config.yaml
model: "masked spectrogram model"
method: "mae"
encoder_norm: "rmsnorm"
encoder_norm_position: "pre"
encoder_bias: "none"
encoder_moe_every: 2
encoder_expert_mlp_ratio: 0.5
decoder_width: 128
beta2: 0.999
weight_decay: 0.2
Rows from expert 31 of block 5 of the encoder, named by matrix and row number. Rows with one number belong to one neuron. Each number is 128 + 24 x the weight over its row's rms, rounded and kept within 0 to 255. All counts start at 0. Numbers have three digits each. After the name is the row's rms in percent of the matrix's.
# gate: expert gate (encoder.blocks.5.mlp.gate, 32x96x192), inputs 96-191
# up: expert up (encoder.blocks.5.mlp.up, 32x96x192), inputs 96-191
# down: expert down (encoder.blocks.5.mlp.down, 32x192x96, transposed), outputs 96-191
gate.1 103:144115145098084113149148137126101080147119225111131125083120126126135134140148104154103105096144111147160173140079134106115119149093106159133143111129113129124155132119106124112122108125118140134135105125127113143126127105151085146111163112098164089141103137138130160114118072062111155123
gate.2 106:149086131086140103143126177098107128176137208138132132107130122089174128130101078105124127102115129139138132110169081076137135136096116140104112137130134120128118125128142160112113158090149166115105114129112067119122132052113117143119155179110105129144149143114121097109141108148113125142
gate.3 110:117141142159124142111132123114108159084105124114139118102138118104120124139120165158129114118104115142098058138103198070145113143173154156143126118144128124106099153106148128138130160162108108142122162120153142135155141139153098169081093122153109109109101105139158133110118099134113163094
gate.4 091:128149133153142156145146171128088095159142148146110118154115139133144135144141116129104089079118141131115150103115116151129153137118156103137140138113191114114142114148135136103143137154080158147053101142130131111141158104172143096147136112136112143176125143128147134131123100150155176195
gate.5 101:121120135120183168102163134156117166077116114094125123138142121119109113106100149149155165147138088118118084125109114139115186122160096148112110129171104164097115134155125102097149134128160107138138157089077148149131112154132145173090116153141057112105132146132106100105133153150154123099
gate.6 090:131113138105163112119108072150126156115144127102134084131111091173135107123140120149120165128078145103146127127121110098100114183097104128129122131142102139113156118135147114142099140155138137123124090104085125103102130135130109119142175110156156131124124113164127163113133161106171096118
gate.7 101:152130102094128144111141112101091130140135171126135150157086136147120159164151108121114122142114140162127146139085136128134129154135148133112127128139080159166152150096127154103100098129155144115132120122128114108127125120106113156145167140161119104118120157122123112086141157120122143123
gate.8 102:105155099140130164161150120167148156157119086094139190164105150185140126152113149131124128109140101119111121143119134128095145176120148104149105134090113138134130132163133139165102133109117110144130114115120120103149145080119117114130124117125118109162109120140119109136149128109136150172
gate.9 096:131090140083119121129101122126119141139115155107097155110095120139129128117094119104128109123157095124155141112157161111107114154104153176136114124153125122122172141092125133157182126099095131133152114122157114128134137108141131148075105150109124087128117142150126169114142126103103079132
gate.10 112:110137165122112150153088088115152094138130125101130148122103116107171114129139140105128122139116145104102135123173076138139102125113099120152131150112146124099129132144108135158177158123150116129145097161149100144157160125156132073127122130113129120143131147141148150175122072170087158122
gate.11 088:151062069112159134145120116092082146117112165099110109095166100124123114135136136161130140138124130143083136149125152109121112164125118135123099142130123105109137143113155162155144132145133104121133127129080114099098115119103106125145140118087103115085119096139149143120135132106156117127
gate.12 098:119140146120121140119130109148131130151142126108141110132131150122091160129126131111146069142082145132117169182157110104129114137108166112108162148116140198133133149124127100102110126153177070092163130123125090104110152114115103132171165133118155125132136111114118107146163126120120095073
gate.13 107:122160143158176099120133101124153130140095126169138110141128142127113108135148118135123097110122116132142097115193146184147140123126136115126148124100154130127158093094144122152153131094110160137147121151134201150130128154123152093115105141149112138162096117155151137183117142142155150125
gate.14 107:121140125112113143140138096164142174126129130140125120215116119130158103115102123136149153144139108085123110117134137112123122151162134113137076123141141102130184082144147123099162144085116145150129115148112129136184129131128163119104099105152144136166109114119160115128161124064160108091
gate.15 114:112149137176084097116124140118193106118143144161133105131122134139098117130144118130119094097117149143104102117169108135133084164096152106122149145075111146139113130134136160159120087140159112123122110172125124084131154135138140074115118110076174135151115119113151143140115127133125131136
gate.16 088:163150142169131148092137110142143144123118156109098111158135130120125111134133162113136076129144137161107109099116151098092112149136125131137099142114117141147141129097120128158146092140128091105117099107142118099130122075105106107158142122100138116122085123095098148080110099155111157161
gate.17 089:149119132123086109132142113105139116152116176141137176164139066098156158104110138099132160135139073085136167104165110120119136106143102161096133113118119111106115131113150138119132142105153141100105139152103088128101126129137102166113115168144146123158149143141079141172151151109125060121
gate.18 099:147074145173152070110111126123099137104117119105097121114173115118169103130142108121168149132160103158092110128162135163133146136128102121138112132140122141126113127128134128139112146190149137127157176119136150103082124127120152144117149109075086099129123088134137106158155114108133112103
gate.19 093:127140130114143131119084095118134109115133121154132106155133102110124124080093144092121119107166163109126166130120097146152144111126133145141119119095126135119157148110120134159132148109079115149162109144063109146138131162178111115104122141150094143187126132129150133137135099157127138072
gate.20 105:117131135151119083110122129145142125139149134162150102116143122134080127113142154143119105172164144131096089135189123140095095144135151122099148133100124123109110129162126138126104114118128116129099099190081112118140149170135138102172163064149191154161118141094150149154138121162129160168
gate.21 098:132123130131137149125120091144093105094114069112106147137131098122105110131087133108122159116177101090153089108113170123133153106115151122156108129104148116160152089115121126090126156087121115126113104117135100124137106105163115094094088129128144128149122094146150148162164137165078101128
gate.22 114:118149137095154103107151146099121108124100152148116140139143150152166106114102135145074125102149128136105069160098143099148108130165101129105132103113128131153157105104166114118126157119145134140148121096139091126128146163111075136135128110140112102150125147132107132152145092141089095140
gate.23 101:117106119124102108110151183141101123117132118122144138126123122171133119117119095146076128118148120081131160142123112139106107112140113109143116123087096125138141129199135131158141114144112127162120122165132101147141163124151125110151123082121180140131138118109167109152149149088123158155
gate.24 108:137109132098125108126094146121126164152118154124142144121121111090175126108069119110115186104156122106155144123184127135154115112133129143089115084163115076104146130146096143097100132126134158154129142123119108153127109133126133173101163150137154151116173137145118154155120155124138143113
gate.25 094:145096120113138148111123098121152133144130161120107177109107110173124102172128093124119142126108124174138079112092152097133137160127123128159139141172129104133129136094130141140145130098136176162094126141134090114155140119152135165126113119075132081132119137139165123116050072117124125150
gate.26 103:123145125126141141157125166114129155164106152147157110169103161090144129110158110107130155125137155131117118146166088142193138150143138149129085116123142109109118121094178104157121140135114153149127123137150212163146133122154150108108120147148148136165113127094149104131118128149121116126
gate.27 090:127121113121145163107095098132157124121087137129119163138138111112096112156103151152111128108131077106137051095116164128145147134144140124144094123121123111110159117147146136113148125133123155148119149142127167128115141120164152141120117150104105126160127097157134105120121133113107066152
gate.28 071:122110127151088162123140103100127111111115099127137097175156146156116119122114113129135069188136138107147124113114120127100117136183119168148148146106171121130114109192116123121134114132130147106108117165140116104137100095141124086114146131146118099100122109126127137121108131115116095116
gate.29 108:128102145120114162149125122112110116111131158147102124110109136155095109164130124148127135112150093126127132098141147119100129143100146147157100131136118161158162095174121132168152130144095116139104131131121120131086150091117125111127127112110174122113139131073133140081108121111121128108
gate.30 129:108075169132145111117119078123120143129133141156095149135137116118169073117088102150107136083121112138110117146126105090144151163108119143096179103142131144166141099133147147128134149112166140147139118150122096138126152147108111142137108091087147094165130143136093156140118105114161136129
gate.31 099:112122171132164113082136158082134125152073166102135132119159162121099157097118119118102154140115134106106123136114100159172132162105148129070120125144125126101148142086142108138156127172142125129144145126141146137121145128137100176095156134109122127167107128138133125135103106184125130106
gate.32 093:148128137137135189142113127145137109135130142120123157131162111148085146128160154096119152100142107129093105144162164125111172142187130122137148116149091129126128121109113148139176132135120156140116162090107104097128121133084140146097123130102114102123111075121130130144154144150160131159
gate.33 104:145135120093180136149134079124119123143117165137143105113086120148114133141113120119116138149138165099140136128153121175107114127146152139146160135152196144137126154126124093092094134093146147135139141152123162163088149144109156147146149132131135144150116130171153155145076141166155140132
gate.34 102:121100122146132121138103129097134132132113117147135112117201114191139093110120166145132123153149113147140104100136146097129131150167149122129099120132129138132156112137136131146141145102120144121116125133139144102070117156109046150088154133108132107122135111144132113132127098136131106127
gate.35 093:110091179128105133164148109103068126149103118118115142177119134158119139136123106146119139133136108165146127159099088133119142124139110130136102130112124133183125144088117159127135091134124134145169139127165110140146118074125134112101147099082120095125078151176130104102094121138076109122
gate.36 103:113138158138160112127084085181094143137120144133068073139149156133125093135118110119125067139096124112122133111089146132139146110119078130120126136159093146143156139119159137101170078149176105125154122110139147113127131100139123133105159135072125092143092134128115107111113104106157116122
gate.37 090:116109138118139087142128073143106134109093133138121136149120142166106114127121125110088128070185103097150146099076126102124133162166114176124100140108171134134136120130136126137120123159115144118126123087136100136154110122139138106097150103157135084101130116090142101119136132116179158131
gate.38 088:143149117170105099128125124137144120114122102131136067133144157082131101141156109118149098134127163104105103106161094171122180172116139161147143161105124110119149126154127124156128151135126125072136123144122143079133131109157159131100108120153096132130120116152090086134082130116151117151
gate.39 099:141109134127147174115124126161122127150144166111125092126123155116169119102107111133131139153091101143156184153137103080132119153104127123127103111159146122157137168156114107124166162111102136147132122148134092130166144108161140155124126158089147141084140110120219135111142106095136123123
gate.40 097:118113104127114124123101134158111101174130108123134159122161125168104123148136155088063154157142121084091100104118109137081109124147121148107140141142127134164128137179117141147137117129142129155104153173094121112142120109165098141143107140106131115127142135125132133126129165116096144149
gate.41 101:117126181126114145130120098175113152135144120117103085100140127126108121116092161135158148156148154143131074121113155121140164115166134145108123119171109164105096157087115137125134119158148128146124148124200117152121128141160118146065106136120160122141154135116085126128135141141102130095
gate.42 120:154094143126169098108117124090076082121107174166112120116157120151109104100143102127129155093181130140100105130128133113153115125133140163089110113138153167143114125163133127123132120142085143134127170144128190150093122141127123159094142134135131112134159097125122146127147129154118108144
gate.43 096:137130134123114156178143137143155151141147127118091110110108112122128126108132123098137126076158144167159133111114156148151124134069069151171143130116113155132131135089123137127133107081084143088142135145129105136129123090077122119152127140126149099127184116154125129168123121115130120081
gate.44 096:128126152163124114127128168089128129139135139134143133129142140201160117101130114184105152141122134125102090138094127125135115166113154099116137114165108124115128162141156142102153130137135151176119086166193124134139173125120109173132150089061173136129102140154126172112131114124144182160
gate.45 104:148117120161140113145140152069144125139122144136148110110141094156134076115146130095121130137160152109105087116136114118111108150147158164147166129113119128124137135170155125154125144111118141120142142164143136124128113135127142175108164155152122131162149090123093078125107095117075148157
up.1 093:122096136098111106171141150107114107161148213108145086100115138140099126150145124180129142131150112101147132142128117150084130147131126164111141127138105163129133147120124113122120077112125162115139156152106161158136100106100114167122145125125170110094185139118101142090130111076096150101
up.2 094:122136104154160163114168144123118133110134101069127156125114135145119128127145135132136163100121134115099121138106139153115177113136141127181171138116147121125153121116145112157128158133110146167176149139135145139136151183180134122155114111132133122115193102106136147133118135125138174139
up.3 087:134118125136120120133075089130120099144132159104118067121094118118116135129096103126095128123132124144152152147192099110160079158111141152082109115122108131138136147128143138140127105140128106136120074176117155128102132114102156093142132075068148097108145129169133202117126112114113082160
up.4 085:130138123141135103141124142157123092155129147151136096101100114057122147123137148129100112113104100121122150131142172120118149124120144129098175139139189130075140136135134178098151126149090148139043146091108131124119142104141137153169105154124115167161111124109125142141114115134162137121
up.5 098:140115101117105125153119123145115125138145155108132122130090076146130148142101145160115154151065108096161131110105131117139095110141135211128134134151126150101113185113128153151122111085142105118052103131119123141117164091138141117144100159143130115096127144170098151096097153156121166132
up.6 092:122105135102079108167116118145116123159132107148154120100116135124165108134148122140145171140131143117152132131152125128102064140133142152125137102140118147130145148071134127138115122115169161127129119192092151146111123137126081133147140109174169138159110139203110190074100153104125134142
up.7 088:153112114114100102125122079146106114132145101152134143111110080102183141132137127117148134091143132122138128110124138099130157136131127162118109117163102105130161128121118115118131104065156146129106140103117130146121133177163124172135109166159134115108151140174085146119155176103124108092
up.8 108:145116124121113063066137147139107127109153109136148139128167100093140170137159134108131085126134135112136162094134133155068110091135103147143143127113140106118129116089105112145149109123140103097121125123122148096111132168105132095167144138137111129117182133103123173135101140090175107099
up.9 101:136145096167115121131152127111145111101134118143138159137137151149126138156167131178111093107104140108122145126085131111117137115108104142148133147102135126151117109133142156107096121087142153129149142163099153132144151173166099094138144094124149169125112103128124145124124162133140165146
up.10 095:145158105148097116110126115129133135146105127151132095136128139079128128155124143112137131081100121158138143142148120122142116173114155138132135144140112114113131120138140106083106140158127131130124106115147150100150113128126100155073109111169123112170106125131139105109151120118136122166
up.11 097:130139094147094135163116085192114122102127124110102100151070120102130123135110127129128119131145111108172147092111141124129156080147091165171118148125121130151144112186106133146143108106128122114095127140111105089155122091162174114095108140144111116110126084193111128090137154164127120119
up.12 084:108138134129081100098151105180138110149123088162157050098150129135109143109094124124109087144136136118126114168139085113104121162136166101103133152109112133107165132168116130118135121128117079129130123119118125100121137154156102157140171127134168131143104132159112124158148138095117082060
up.13 092:112154130142121115098155150096129125144139144172161112121099147145131138151128103144083117154121103134116135133170103156153122139103149114116158119121098133123137115126141155145129131123142152144140124185167149138142139152182109108134107150154171139139101116197174173155120128129074143154
up.14 100:146152129108135127137134140111113139135118087153146165165131151169117134142164146137120159123140118092106129107149124139117097096126146121131097100139111153116171113112118117138137147099133149133137172115122118129147144152082121122136098109124110123188129136135132117191128115074169099105
up.15 102:109122120113092130118122161152149121117143131164127128118120119162160107110108125138068136101138124123104112136090143089153082130114136101101125114136090135149132127142144162126148092142144122144115119144126080120137153132133108136130145161078198133133128152089135134113161131095132114161
up.16 091:125137134141110118098117125121111122111136083120150132120153111131157148094139181101132126132145131101123152125122126140120137109125139119140145113097100112095110127160088103118124139121088078093101128127081098122134116130112128173176081107133100138158120143086135137146111137144159150110
up.17 088:114124151154141081113115118117163138116122094159127108148131175151136134105137146157154108081114148137120103171141122178137104147069147093148140105109112125139121144085104100172137117123097109103139124130128106118140156128130128119149109111107126127111117104141107090131109139164111085118
up.18 098:122120109104142083186123123113065108147116133064149103142147164111114157122185136164149094139124119124108116128102129147143125134101094181105091140107118153109116152148111138137141126116147154144126171094121121135152119132160165150112147127123092100136130144154184127138129089152141141123
up.19 091:162129139136132143103139140138139128091107151150124170133134106129105135137126133167115150115130125122145134095118130095106161095171102144121149094154091125162203100121110122095143141091158122158094104117143119130113125107146092163179085141126091121142169117127093135139118141118103129117
up.20 091:122139150134106114125124107105118134119122130108127126088140116132107127147158132161119092134144116177105123149146122117132079135117145125093146106105124132107107143119127139145084074163170104115159081153154114119112130151113127089127160058093180132103097130124148146128123114122123141167
up.21 090:107129114110103106133125087173116113096125109118129121140097106108126113136056110169117115128117149155161156109143118100156097114095135154091102079092112108129153134109112142133142125090117123164163083136149136139145161113137111079104123087127121122144148098182127131119171137129084080125
up.22 095:122112113167111134108110110126083126172133136133136123115137168126084136135091114143143103141124154106152144130130103134119125149120100120115103114094092103149137139105127135149114115056152108146144126149149074135127147116124106133134148114150125132092113145152147163122092152133147069177
up.23 104:163115113097148151118108118139115172105147167107080122140159139132156107121109089097149196120169102139123103117137155090104137103130163113128157110177129106159120114125110097087171158093097130104135148097133119128125090116110121157079156152117154117114147117140100141087165117112117073152
up.24 091:117144160148115157178119127088131085142140122125122165127102132181119115148145104136095085083131136161130097156136107146123108160172184120143166121126127139161153122115125126165144120144092150173135075110162118158117165150144114075134145093106156112112140128096102129135095124151119169164
up.25 085:164115127155107124098148160125158154111096115110123146109088114160141151087097149110167168104101118131148144121128153122161128148119129146109131115149133121072101123090150154099166168117111125143097141136119136112135152103149116138097136151173110116150142108144115116145134151110146105158
up.26 093:150120095129139145111141112137145134131145110122138088134113100101168153121123155097137093128126180126124127123098152128148169105107108137141117159127104133145164114187162156132146147121080105089139146113128124108095136139119140105171166138177131161146137095137147105175122149135176093083
up.27 100:122132191118132133098117100126122111131108099099120124142150152135135142114099172114109132179139135129156082147090114114105104116138146129140072134132098118106122128164152094121132131090162085103119125133150135173145135169147150180104084141134134109103095118133162116112120080112100106124
up.28 145:136151143127138129072151124089119122130129130105136162084151164153112138152103109111122111153112102149102103143101140133095132155135164090167168130136132141158131158097149094149104122148136102135150103135131141135137109124109107120125114116118152146119080143045174152123103098150119138169
up.29 105:113142131142120157141108135138118168136143144139097142177118142084134091142134139146126137142095105157134068111131099160131140152108088107171089109109071144133138120120121084181156129119154122151133127119110146121160110105156173127093169111108106111128155106115121132075097086142150121108
up.30 109:124162124156131109136118130144162150098107119113159129097119115133086168129162150122138118138170146103100114124124165161142138121148145156138088143092107120076124142155115103139118126147116120112099147107131144109110109122170182134102161152148111137119152095089124112126128144145110122124
up.31 086:155120139113149154146120106141177131121106140093115077137092091121138089133105119136095163131119155146181122125155113127136132090125106129118149151168130169143172114145090169101050120106131156133122124139098138159126123103092195124115126137122083123109159084125110099124144142159101151156
up.32 097:119134175118133109126129081143116112147165140106145125098146150153116154115154156104117139159157111132118120134095167130134154106137146129159164133156159142159160134111068137156163138101120166138106109145136116123150115123176122146131099158111187121127147123131166121129128081138088160113
up.33 087:124124114149137149128117172134147169100134086102107179132146131128118130134152111129172141098112123166097082137088118093141167122100118111133113100120092140132110139106150144139149108157141123125103156134076112107153101083132136134129120142123055093129144140092116085130124135113122110064
up.34 115:133134133125118189131142120125137115138156151105142131086134142115114130146105119150149117150118154131111131132127109117092143187123125122114157123126105154126137148124110122154077121181208112137124102166136082120101145120109134139113115136126111142110125150117117164070102122156085144104
up.35 078:132103141108108193141157134112102155151128146125114144167121116124125147153161163141115140101153110135161152125133136093146155113182091145120110102123123156153150118107096130103151084155096175135145108145143052132139120081137141158118135120124118111097104140152110137094133164148086138095
up.36 103:160106104147130111107172156121176136111156111146171163134137132146124137109158161118150135115141100194103089138112146123116163085151164137136142142141117129151098121127109149123087147100091089072118138139135118106120134150112134118157126167151132163126134140083097126135180124143111083118
up.37 122:098125115099115150136075133069098136114132105112152166161156131173124137171168147122109088137113130108115112152135107185128080099138110076140134155086131151129144127077162104145117126167195111097115121123116160156100092128065103098102129120129102133137102156135126098107125104151125151171
up.38 132:154129141148159137171114098121189141133120126161118117147120113118174128111098130151141141139108118106145108122149136137176147135163107147116102107156163122091131117130153116092115177122072151119141158108099165149106141149112104127137120145135111141137112122149111112176108158089190086095
up.39 081:111129155137132112157123145181139101113130129138107121102095123161168131127128077160105157138135130129150177146076148120148116105140102130130135099132145155140149131152129138115135157078126152151120111116146118150112161126143155134147162125066120148133147138164125153156119140135152153144
up.40 084:122111133115142084124091107126107142065123131120113156146122147081126140146124102137138119109117131152133154121106136103164149114103094116152131145092140136155153111145132130124118125150150118086113112085167110096082123150121151053113152123136083132134154112106105132126162118131130089082
up.41 089:142130121123064118130120107132121129148134187097131157157081123149141165115116120120120088096138118146140159129120164127119092111153106095149165133080125159163137127154103110183139118123113101111139079124150128117086128098085140048154155114085138124120190113149154127138112114122143130167
up.42 115:112146107143109151173127101153148177100138089099126093142096128113136110166124132101124089151103106110150164128137141133095107109107102107178120149099120104152149115096144139144142125115135123110115108117103118097162122108086143080164118136115147140119105146115137109149120158094168145093
up.43 086:091120120114127095098132107120126070124111151126160146137128157153178131093132113180111125152122122078114108158129082151123116114164141100102142093120135130118110130128133130121124113169156129158145131141119122131098129164166111129124138105089149166117112109133143160137135177124103152150
up.44 087:165139097155148123160128157054167176118100144145147147138135131109130153141150142127131134109115120097086117116144119138125125162121128152134121114124119149119122128086129145127125129159083145126108133117130141144148132149092173134147155152150126156135141103108132125150128142170118140127
up.45 112:121141088161099099123124135095152108076087158185121151122183106121138094125124138160107122146111054100081104091129130091130121125168123170128108107097154136165135102120141137143148139157110093126128096146102139072105123119185108119115128094131108122142127083151070124144124126091107094119
down.1 092:123149104138128076134133139114160125143154085113178130135135140143179174111157108147168150170127108135119152152112073128159127158112106148147163133128105104149096121124119169180146121114108132147169159154133157121143128136130147103111141122134128117135155176107156107117115137164138140126
down.2 098:129134118123095150114093117148108133104071182134067123196115129124086105122155125111132154148130156122112151119092135146088145082129132093162091108147128175116161098103105128104130154119183132151116156103155127126118120127112136136165163123131113125110142141153075128124115159137146139112
down.3 088:136170122110115094100104125176103125133104151162100152160136148148100105133152175098111134115115139121107158110116145151089170078156135097118102134138098153117159128110130132051149129107149115170125134126124144138113141142124120132151175144110112129142118138126102179099123122127128137135
down.4 088:151109103130135156107103116144101154102104108148097126172130141155096166149125138085130173113142154159118148108129106103139137109134122125162063132156082169129132155081147120065130169107143144116101109117098143111111130124142096129129125157130119106146161154089104146135142126121136132121
down.5 101:121131204129149161115128124130137141096128122117105125101139077109111121140083143164136146117143110137118089080102145146133098142177104125123097129177150163109131130137125110161160132162118141107136093070131050114107140131192133151106125137136120105097137127139173097119115135117139086140
down.6 084:134106108085137147132127097099121159103101103139141127161111132152121140113119156113146108119125120129129113132122158141131141171147123102146089126105093116134152094085139097126126147110141117157116180173125156142193106128088131120143105136115124129124140118112179105139136115112146106095
down.7 084:142089121127179171116129103161131141128133140074140136129120119133087119106131114155109136148124136143145149133114095136125120176146106139129121091125120127131063120070124139113124134146111109119102097109094137161151094077087111115119053138124128123140147124130149095122120115164136136155
down.8 103:126110107166134126118148111117143135126180152150145081078121114124157133147105147152122105097110075130146110145139171084137105129140139182116148096118119127128113143113132143082129120150102113108107098116091117126131135094123129115138063119124120128118111132155116127153124104129110111117
down.9 104:099125166164128154108114113111105139146132120140128139151137157128153144129083143143085101108131101118120098116116135158150115144164158128122090118163172114098131124135125104159147101113119108120164130065125094152132149176121140104150154144130094108175144116099124130090137135131112094131
down.10 096:130112109122133176106132140141106149134157108116108120087107135154154109127088148184098091152119114117153116103109150102161116110144132167086096127144161123127079121154141118138171104118102104154123115102118188152131120154151188090102141121113130132167101131136132137141091130091115133165
down.11 097:142110118133169114146113076122099136139148122105148125102131107106120167136132153135135106169096102144058154115141109109123131128125108128124152128090080113100072134098115140150170138129102097109133114137113110116098120116101113089128126130124138093088119080132175110133081130151142086090
down.12 079:121127098107147142138112115122170146128142102104155199134141084145105156082127145158127111105150097131129158116109095130126135127124140101125124110094107107125095124106115160143113105139155120123118121164148097150134109122098133126115132081131119130151128108091144126116125107149146097148
down.13 090:133102134120115134140102126141115125133127125119107101086106126161111101148122105116125139211136153123151154145109164133138113100104106142160128139140121124167119141117111101133138115110108109120101135078125153118138101161089126144093149101121149066140160087153124130118139141135138110128
down.14 097:126134117151130117111113154144128130132093104123126106180141098141123100127144121094102141156125163128107141161139117148077138151134110062153146137162083141133138166122144124108098152140127116089147155135091146133091096096097135159115139176108116124128166163106063127139184146140128136099
down.15 101:122170122134128103144144099158153126123118118117142141121115118074136136109150137128126112115154110147102093156113136161089111144112127109137158131112112121151139120140105151137157102202120112136154141113155108148125143149105159144154131078103134126106132140135154142100142103121149126140
down.16 093:094110146165118120131124112113146110144079141166078116179172090097111146127152112152133114111107159108154089120143142149124108133118101148138104118089123146104174080120131103144150150148139083152103154123079131145116112087109142123165151117139102119139141111132112133167175150166122120142
down.17 091:121136104123130098132159081127088136122149084138142102161106164105085143138183112128144125143077104126097110156161115136106124150099137071092150137136136118125133122141161121146138158109133118110158157163110123134115135139115136138156101141153132111115124189147129134148184139091148108093
down.18 103:138137122136148125137146119107120108158105169125136128100148117115124065147146122124107109136141172126122135144148163148109153149131102128155147135124131083130154133113146134099064125156134104102141104173136140152117103109105136142128107180107153115127142120127124117135120106136133151117
down.19 095:121140164109090085151124158136126114098128134165122097106135179138116063124109118132109103109115119091146124110156139143115162118125156144107132127138126108131160138111152121103098106088132125165142136151131126098148158175119130150127088150094137162133101123157110181102116156056115158126
down.20 091:115148088139127136131142093178149132122129105131126116121101116115149153094116154129105117093137111157114141144127108137120113111102148100126086118099115141153109125188104137128189137171138103123121132084139087144112134134128138127153132094111149112124154143159147162120134108129143093137
down.21 096:134122140085111139125100111151171112096145103173122117102131130118146115142115159107101092091094096126145121114099155086142117101157144131116118138102112138141154128119123090060160114120096138172107067114130145137136147181179127160133094118097129114134105142143155150106127108075132108100
down.22 098:132116124116131153109132104092131143079110138136134161116149143152138110157159113099105098079120116144104157156101105083119121120173120127141122131158140167153151086137137124097101143128122113134098113133137124127137122174132180130140141138105131126125121111093130148110187123130130177100
down.23 108:132129145116132156102168121162114120120143127128137140131130171151106121117170151129102111134147134130156151113101154173144117105184114155106102138162157140128131113114107136147120113123116082163111137056079117144135116170083164123142173130159105103144163135140086123093127118111109175161
down.24 092:142123112136121109125105060188135114138104129153123120135114127111114149114152147097152164146091140146138158134115128167101143130132127157141109114147117137111110135094097140064159148124153133139075110100080165125101112156090101115153095134121108116143164168156121154130113125101131111089
down.25 086:105125154152133107151144139133136126131111175144105056139131121124078089152138117133107169058129144146130114150175144090154125138123135134103085109158176114126128135119140143111083137120103100132127133113081113106122131114147093099140153155116152170100159103125054152112136151110115162113
down.26 088:112141120136136091121172149130127144130133122107225135145116144166123178112160117131164163087156161126104182153122102142176109118156111125175127138125138141121099089097118099142085136124101131121138131131157121132129120150138108078094127184130141134104182138090124079120115152142127161122
down.27 105:097145130115115112121114154132128126125094129124116166146146132173115137098097117116111173108166140117157099105058109148106090085129103144149103119127102158121133135097122117117127097160182110160117112105161090148147151125145120104172155105097136133133150156134143095117117147164130135178
down.28 146:121135144145109126140113150119138097150140147118117128136141107106134108150135125110120138105151108143153070125113148126108109109111145166148095128112125125150110117121165128152115100165155175116117118126134115126136131103155149108124131119111131144117106116100101089112173122179085129120
down.29 098:146097100123132109117110108062129121112201127110123130112096100134190163163121099113163111116122087130150105143154080082141120146104136133115154111092129077134093121140141124147155116095135126118133096185124126120137132153170121121123093130118129125139088156159181130145153096119117118135
down.30 097:124115148155131097134114137198120129196150183107090127160112130140125141125147116158137159148107123118150138092165080131137142134102144113124163120131114122131084114140110125138113118140115136140141107122122114130100126105116087108092135100123148123135158135099117132111116139124137118142
down.31 086:155126115117107144125111113126068115136128139135126140125120129118113083127081122069136101134142149094132162146105174178108146112133108122151103104106084113131111142097149106075136129098125183158151108113122179155149128130104136111096161146135128107136103145091104117152105158126139092070
down.32 096:114133147176110127161128122143150130143071147157136122127114089076087098153146116118120146096142144107154083111115155133125116111149152127150103147109138100134163145128152098164124130178114121107122145108143161107191134105102100096101116113134134097093118109108129093132087104120102119118
down.33 086:098133164147123156101139119139117155148110154130117144110126137110126130129077106149121111136154104108166091065117147174145122146159130140076117132145186122129134136177157113159124115161123123153143112121139115138127159130152160123135137139148142112142140099146158080112151141128115149152
down.34 116:121126130116091123135110120175120108110147143159105141183111110146150080132147133081102128127126152138092165120130151142139108073142161100125085133123120154164123084158146143120121106095110124114106157130163142097124139155115131089135174133108137119104148089094077107106156146120127145095
down.35 085:140148134110120116119134155118156107123143132130129155099145081118174136121134144104137106121137102147168158127107111161151111119144126128138113150114085108136133124117116154123159124153087168131124098158093099092114139137162168118098138125145110132130134162106112121140112110142120144115
down.36 111:124114118132129112125101122174130147126132136128093104129083179117146113131144122149134109122134111114162138156159126143137157132087149102144153136109085169125139121154103131079191111162113160121138132149095158121126133043104082128166132110103134156129120122149097158136129116129096133112
down.37 119:133114116128129092133116160068124111123127194126115114181155127141123088157158109128115106099145123132144107118136160085123118106121140122144142123126179139162136117129156106140059114141163138124129144173136154149167140163121178141125147112128112125138063123107138083132180124161140153112
down.38 133:130113117139159112103137095097120172097126121126107159165149157113120160093135122142106131115125083124115136138115076126132156156123145111093141113134110173097136132129118121105174127190116124153111127131088104140099155117134162145176154103130114116146113191116153143163114158133142113161
down.39 078:135123125117133095115109143144092115147105155145148105157118161137121068096147099113152102159108173115182130111124147150151130103108130125103120126104099100109117100061126138103110143082141157108104137142104153152159105107081107112151112148141111130125122117150097084155088121157111130121
down.40 088:112144077118144117117126115147125149137155120124106101138120133118143143140180123139134142189080125134108126141131128097137112118105155132160141153130127149104154126097143162118146115087117091101133163149117154073129137069127154097156132151088116112104130136119142126110131139151137117097
down.41 090:141142116111110105110106135076073121117125120117146161129134175142120132105125099096173142164121160116133182150112140112111157086103111170172157126113090139142123135085156130064065133096175134149098146211166184113132125112129115149136123115109157116133105150087149122147113106150134106133
down.42 101:138108129148155118148128124132099150136138064130172121135124147133122106127145117155114164170137163118115141149135136169116130127127113108137186115134124122131098140157117135150110137172125136128187150144160155140120094120120122147127142131170108104132129153137138064138142128137115145159
down.43 088:121152128137097116146170095087134120125155081160149148156116166167174146120141168141134101107105082118095145102120106139151150133148114138135146143123117122114127110131121088170121122079116156151148142118125108162126151179128149118128136142144079108152122204123130124133128167119164153127
down.44 085:136118149102129108153107122179130119142148081134099126087119130135172110152115125120137132173148150136145088100130159192121122153076115119134157153128091124132156165133108120117176096097150164080145119137087118088125124153125114136119129139127139116092123119148133133116066127067142088114
down.45 095:122111119153135098157144099175134127148169134108120086132097108143122185120147108135133168106100142144148115179155094099146097141121125136128117104114113142115089144111077148158165137101121121126101143099096081132109123092121113110113112132113104140107132128135134155146134158144163092120